Weights of a small image classifier: arch vit.
Rows from block 4, named by matrix and row number. Rows with one number belong to one attention dimension. Each number is 128 + 24 x the weight over its row's rms, rounded and kept within 0 to 255. All counts start at 0. Numbers have three digits each. After the name is the row's rms in percent of the matrix's.
# v: attention value (model.blocks.4.attn.v.weight, 160x160), inputs 80-159
# proj: attention output (model.blocks.4.attn.proj.weight, 160x160, transposed), outputs 80-159
v.44 097:120122159122139142129107153158105111123095172133137139041143130095091127096129122120128161135129127125182141100130110123091124182106146150116127090105122156142118161106137141143134167090163152117143146106121137122124089132135131166096136089
proj.44 099:101118074139160107097108097135158130136158127105102145199085132168152160136128109134161056135135139165163131111123127147125116106163125114152142154156144141085140124149132155151113073116127097112143177150106124084108174155114135165122098126
v.45 100:143147155133122125090125142145153121144114134123164158150136108129126113137145149112141148133110153115129113086154119114076105134091123106108120133094093150085076143104127115131117123118174129123134150095132163076148127106123100140120120078
proj.45 091:133109133099118113163094114139153128131116134096116158118142144122082150136129082135128134113088129136117120123133132146143108105155121139174118113124155165125135129094121142091123095076102118154135147155136092109102084171147104106141103177
v.46 110:156102096159125122160136120128112087097112092087132145131108121099135131114146164146135153147109100146148140095109139148163097120154126130102119166186131130132093115134167143132146116186154100138151098095092163104088146156121128109149108132
proj.46 098:139140160103106166095173158122127154127193088151156132157118126123122098139121147065083132114122126156118109123125192110096132133143118140111081125101093141148144160097131147116137113101146137126162161140137131121154134099142119190088158160
v.47 106:144133171123154185148116174157111121116126147110139095122112127133087095156172106145093125133137106119116134150117090138162121139116125116092117131113116148146158134128087123110103133149101144119116148150150121067122118089133097122164083148
proj.47 110:123123100165136074089093106079130121154085115093110158132142127095169144149142159124132141119117167133155081135098141132121157149125105154149155122121134135116118167113146151144074097122146090126135132120112124186136176152137159108145152098
v.48 090:140134126120118146126146160114154130086128107124133183112146138097124137132136147118127120171135116151119136123122090117085133119149167083124136174132112109091148105117180070100153121086176096102127116117096147113100167091113116156139148174
proj.48 095:097161116137126136112088092125114160178124097079115089161109140154148099107079131140137156115155117131138136077149156131146121125082128145154131111122108150151084146118117127161111113142107135121145096133176121133148131154115141114098119074
v.49 094:132114106127120132144171161140129145109131148083108169144127135100067102097124144060107109166133145146152122130134125094120138118129111088132151109076157120120185123107109133144109143070126149105134154152101131124137108085093157163091110156
proj.49 113:064163144145139091116082108110142083168120109146141131094160137124128148133174089180163152112092127076092168132141160134106131145112133153123093139140109133094125113142126113110123113148132109140126095108126116146130123168138097136157142127
v.50 085:125150150150156154113134112114122089123115110121149133122176125136135128120125115144149115169162150141121174145106087118105100148134114131077152095166146107097121144134128107119141135127123108168164141148090094143135184135129098094115074120
proj.50 086:168109118103102155102111152134138152106147135107140137116149130119135148120131192076122153092125194160127082127131167136164187130156154142155091165113120161136132107085134125085134126149151154128133099122149114113099153140122129090122123138
v.51 095:153112165115126136112104149172105146110133082179136131112151118153141133113125124132165175179096123169081154117118127147091122122140151097120175150145144108176116122114108124161175123131081122101123139117131123115128157146106101121159129134
proj.51 103:121138088107119158169113148135096132104123156128149084125132159145113130123113126116127130096158162102156102147142164116142146123082109139145112110110094114131131130120129103105144158109175118147139132135117134154118124079152135109071150062
v.52 090:145154118102145144127149139181123140124136147128146107145135125103148093131143151096127100130136137129111138129129135169127100162125120133076136148090125173132135133107164100118136157095162151121124156135128133142130133127102148147137118103
proj.52 104:117126138119151142182113126099164091079124147120083135149155126146116136080109078144162082116130107115121136154124134117108110106103126139146137128109100115114102137158137137118134093145142120136126107107107123140118132113128118144093128113
v.53 115:115114099100112112143121137093139110117130155132160164132109119123182162121169084142135118100154104101128135109144159122150128133099134102143136129145095133174109103170096162081112111161194122116142115107145146122152100157111120138170148090
proj.53 109:157118153161132132108152122119138120163132130126114099155161166159096096147100175115126106144131144129098146148111077108147127122152114144113096127138137123095128157092156127157132143054093120137155161126162164111087129158139130160103140165
v.54 100:098152107119140131143101164104114150135110137181076149128093146123143094122107119165125139142116115114120097152133059106129126058146133127098158145137171112157160096124126125113107106099147098128136120116160089146139105143078136082121137136
proj.54 097:150116106157147091098160124136104130115131111089138100091129149132134137098127146088152133114157139103144190090157152117120161166081089109109132122174110135118106139130141109147104137104139165090112115126106153098118170137127161156132132105
v.55 089:096145114137127095106107109123078169124108116131109104139085148121172187106096126175157120128128149186156094118110134122110141108155142145164108116131078145139106175127139122142134152123131082115113156123148128125120121164101154087128176101
proj.55 094:170133133140147140114131194135117130092150148166118134131107063108081107134163108120101150107136118125153154137172090138193106136124105150147158119127164112116150093140121134130127108139125191157105108142093119112122129090142146125100110168
v.56 112:145114130118128106169160190149108186155119148166118116114138136130161114133123155116135087185133137154128121139126133167105159107104165137115170117102153121147161112136126131118157114096114126104145102129140104120126157100102136161099189108
proj.56 119:105159109133116136111124091103092112100131109117113136100099130120147146103106078123148139057140122082127145132150113056132111117125129105138101106177089107138125094141117104118117103141161154125112083120111152123158126129160141093129094090
v.57 083:127122086146114116117092091094155143126135115122100171130127130127157152113113117154118094121113179132160117130073136107125133134150118140130155134108084099136097101108100120115149162116171122118094139109087157100156109143135098152111150110
proj.57 090:149154147138099147110121137102163155137103138139161093132104076179131116122144099140137128099186107155100170162136123142128139146117159122152141149152142156147150106136165110151134145127131136135160121113168128124106114100118161119081118146
v.58 111:158120091133100130129083104096104131132140186125127178143114089129142104144161108120127099119144150102139149123107132125157130132148162155128145106105089167099104099106139137078132169115147130122138150108134125164140155116142128128134125127
proj.58 111:124106155150139114131166108123126143118146110153142114135101107116110133129111142138134166137110076175101142126130115163114117117130111104143097147155155109166145115121091128139110084131116147087116085110153081078113138155114146149111112141
v.59 103:141136122121051170119142128161140148147142110098144148150130119095130136097178137099133092171148129090157158128130126145093109117097136124119155120157171114131159074160153115128137145131119151159134117127139093142114137107120143077110093133
proj.59 106:126106123138155116146119138129129086109134140168099145131171159136119146196067079152120174125135110136096129131137158124152164133150078139133067125103134114117082193115111102128130102124120115094114110131105141153160115115122120172133145116
v.60 111:152144088096145094123132120147112144147100145133158138155123158134110131173113126150102151126113096120145158108146080072117151118130170120143128134171092102136087103123153145124147095149188105105120111067128092103115141132097132147128171144
proj.60 102:146158166144120104135107164093119119105154077130137119125095148140141109076143159117116115111148171137132125164122160131142145127114122134122125120143132134123136126112106109108123169102140181132117148187129195101146167146129100128159074103
v.61 086:103118149156155106138130143136109131119147158098104116130125131096136152096160124169131100086111162088164064133101112127113147146119074138123150142126155096130101113132169092119090155127113107132138142118141130122090142203151120166097155153
proj.61 088:145117093156113166129109113153168128163131138122125124162131165169133106178107108103107131161127088165150127132139154157186106131147146094110127151148164187097166141133136113131124147127108099129090110127139131128092112115141129124155139101
v.62 110:128145148156090149130174118138135131107142079109181127153161092104073135192151162082110125146116132110173158102116146134135114122139131124093109150121139107111102120142140114099131121150105117167079121159110127124104129106117115113109094144
proj.62 113:133090139079159119135107117139132133157132150122137146103133145111142113099129091147107152115090101132105088145124165139118121142158079180141132165105112144140135182103116135168145080114117127157144151122173099142149126114108124122148130122
v.63 092:158114115122114171149138138119112140138116097107130147111118115063101153114138108131112123121143145109075135091106168117087146144106159101138142143130118120105156113138146102175136155164152132098118150103094145127116124126169130196157130145
proj.63 098:087134136130142135140112099161181154113156146121136110141100197168140092127088117188106131154125116130148138164175093140159124089148133144140085116119150117156076182160119118117095155137131119174152146137150139119115090136125125113133161129
v.64 110:119097117141129087155129081110137103155123140139121137074129126113154080106161158132134149142116101122093153178117139128095109161140140111097136121126127101128135158159175171115132143077141172111177175097081093161116146137151115151136098107
proj.64 113:098136118104134152120113133118097172145129136121107117184111128083114155115099091107161108090122146136165122117113094143166157077079126148135148105156118124134181079108081119115124128130118115132103076136143160069141130118127149113129133148
v.65 095:143128149124099108109142130139111113123096139134112172114110137137103165124103124132131089150128131095137162084113110096140133078120141140137103177155108156137153164121089130084145110118097127151123174162148124124124130156142194119158106136
proj.65 099:183145170114178131123114148118140146140150118086132140097131156132128113081151125115106140137145140134135117139112124147074162151141124120092195124119120124101101139081137150161110160126181093132118100097111124142117126103105097140131130111
v.66 102:130161138139132134119112070107123146155106124125169079135130146089109133105093086120146153106119131167126124118114110182136123122125156137144152146158146122122141144139107121188126138138169101123159149128197178112144107127153141092144130117
proj.66 094:141127158104116096146124187113127119134140146126076136132107134159158134149135111147105081161127140103123135136118180074105119136079110113138078145169113111164104113116094149144128157124106149141110102137097132131129129133133145118110118132
v.67 108:137123160074154131075182115140152138139119151103090131092085148139152141146117163127142127097192120149130144147112117135136152137152107124125166151099108099077158049152186110108105128112137126149136140117169112158129129149113151101160138130
proj.67 105:143147098151122121166115137142142113162136127105132125160140125096121117084166147145121103187090104117103119120144134122154131104113128124124107103130121139187184140105119194124142134158147134123069149126104141155132124133151109124134110117
v.68 127:094062153144127122121106148109135114133138136117127132161117124122110120162100133134149152115171147130148066142142160155161174140138080130136121132144104137095141139148116103111172119145081142140114119198203113167101100144120104173132156174
proj.68 115:119152115130117166158157103191163147145137122143121122100164105112150131124153148133120150128119139183121173078140157140107126090117134131147135104112108136115111152093152168130107140152170132125093167084093110095132129145147097104133088074
v.69 093:121125159168097144135136120144084142151146113118109087098184129156137145107099109124147102089136148123149109128162142120140150164109144157138096130092136114141143133139134117197106128102136071111123105156133167148117114120145131165096155132
proj.69 092:123132099127113133144128135119143122144128112179129129127093141113144102145115097090127131083118154180097162122160125129148091106136161137154205139163142153144134123138123111078138141129120181151138134148117128111119195115134082082140100141
v.70 099:116144164099094134096121113145129125123134132112165150110141102111152185101122091094116138130141149151137137134124152160108162091110142154123090096124137153134155132120125145119139127138095121087129146098070084139111140130129121124163162160
proj.70 093:115147083140144123162120142141136123124120118135098128147128138145137120127140125137138148113103104097090170162123123110138110185134064107086131162148119112117136148107107178135131129093115112154124159156153148139167078163135163137145125096
v.71 129:133139154133129124160116120166108157115110146129100142136118122159153105141077124137155139119132133166137178161118113102123122130173131122122114186106116144130178083128147114174124102081160151161131187125111103148156122156133125068073143125
proj.71 099:131162118134136096075149144107116105144109156160114146105125143118068095115148137172102079097133165104141103095112155132182077139136138127136145139069154112126106107150138120136149133171125090135152136117158144128099179128121134149116160159
v.72 089:131144108106150137086157130139145098128105111081083092144153103107132136157086134140129088117144148109152095155120104088086159131122119104110143139138114086119121111159100093096153128115082123136139125091103169129125139136115126162106129105
proj.72 084:164088147154162126135149146134122166149148151137126132117126122177154122059163129111117124134145104129096120124146106138160135107133130125124122150088133131155133194110137149114102116152164152160085120155075121118134104121128146132122144133
v.73 099:095126129128106100139079134120116101129120150114169121158141163091132117136143156142121117103129132128112107136138177136158130148139134130103144113148136115103140121163171092147109111169140149167182154123154099098112125112102149127133092140
proj.73 094:142140110115133122116114170138182132146133134114105179107114128111132157140100104120164144140144087140137127125108122084064114080103116134139142123149082150135139156089111145130153129130098105116099129155117150108106139124146114109133150119
v.74 111:102092116095138102134151114132136143160124126102105137096103135094159156077154159111150130182138135105129188149122128133111139141152129099083141155112156133145146059136130125089140158127110104105128136140107095130085187101119116153126180145
proj.74 110:115149120118096162145138114126087138120136080137142150147152135119168131173142118135104137085111072143121074125113126138159128134125158112129098123126078131141148161103158125126110094141121122113113119132122131133148119154190115117154107100
v.75 096:140155116136175109129155119082144149134148113129152096135136081124123145143115098150118116169105142173070126125146164121117127136127126159117108109108141115107114183129158115116095173157153112114150129081169121135139125153152130127112134145
proj.75 097:135131160120136126136110140174163150137130127114116168125116121140151153087129124116144118091091121093177144163146108132167125118115094109146139154160121113140145111099092152126133062129134112113136100126119150092167131149140154112139090105
v.76 102:123135141100109115125132136118180157114139124154148133126094180149123142128075119158100124148135108095160103111129168137136139135120105174157163155081119130124118139110117106075145154106137089139124108169179116127142137171147099114142129153
proj.76 097:175104091103128148154113125176141093115139162119102100118146092109144126126203114108112162173117174126106103163144111144104146073134134099132126117143133129130152123114136147162124096135160159161127163098129154120156098086136128127130072060
v.77 103:108094082141101168126131124109111092150085139097101108137135112137146153096112138120128125170141170106100108148128099134099101120143131136141133093080141146176112084143197108154088118143126161121140161126141127144140112106177121123120171111
proj.77 107:103118126152133065113139104163145151131158100104127144115153102085129134203106136128168134108118140144143144116123141078161110189097129100138110167147113113105104140146099193137160152100123126130159083167131123134115144138110140141147133101
v.78 090:137091124081122111157054134117172138125094146125111153157103093118158113148128108125180121109114165121129107156158179174123081128169100098124139136151089150140110132125096177130143100156141150136138121172154093099128139134103161090090134127
proj.78 094:114141126139134098132183131172121116107103131162115114123125137149108129140160115136117151170176099147152133142145133093158115154068153130097088059112113138130129094153146078187144142143102123113132123116107142107167113119137132189147168113
v.79 110:126148123176143121127134111152095129113096138082137115135092159140053104163141145135139104103150165120141094127130133114172103135075128129098132164104142092140123156167154176156110106114126181160113125124123127144185106127118133108096150114
proj.79 106:126133133112102113109153098142159122097127143148145111120179114139130187113108111100117140117097127138109113112129166134138094116139115153170152115126081120148116124123152095138162182176119121141126103102167131161126121145143125154145119144
v.80 091:135156124161125130141101089142150102094126097199211124106129121149104098137100135088109134139136103119132135097120193139103151143140126149133123114127140100127107105166118120114099150137128147073083128101131144118147123130138102099151153129
proj.80 092:131131132114137123099137170127134107117125145071113126170122145135106192093120150142121095122163182130140106153114108145103098114092102100125108139143086123089141166103123109169154105145111098184146128137089095122127083128126128134106128158
v.81 089:124129106094114101113131111119089188171140125090086141152142118151112170110100120132116132145119121149124163125101097185115086122166147118120164089086103130096119111112110104127099152120171143128158081130111117108121119146081136105128127121
proj.81 091:101094109196124153132151128132118096123155141148142117112089120122147083118153165139121117127157122128129112164122149093181123158117102154141056151143124094136159099173132169116126086131111126072126146176110111179139184138147141161121167169
v.82 105:105140117109118113105176108091135116123172133100136116098089096173120153139131100114115120168096142142105139124133110147138094151093152117119151114104148100138148124130188195137114165112113169090148117114145109143139151135155161100148114135
proj.82 095:124130145127139171160082123132136093140092109116113124141146088104135155128140124099157152107130130092146097101145143108123161114095153136117117120178134113131131141119073138111166095156116119141137096114127141101146115116154091169152057130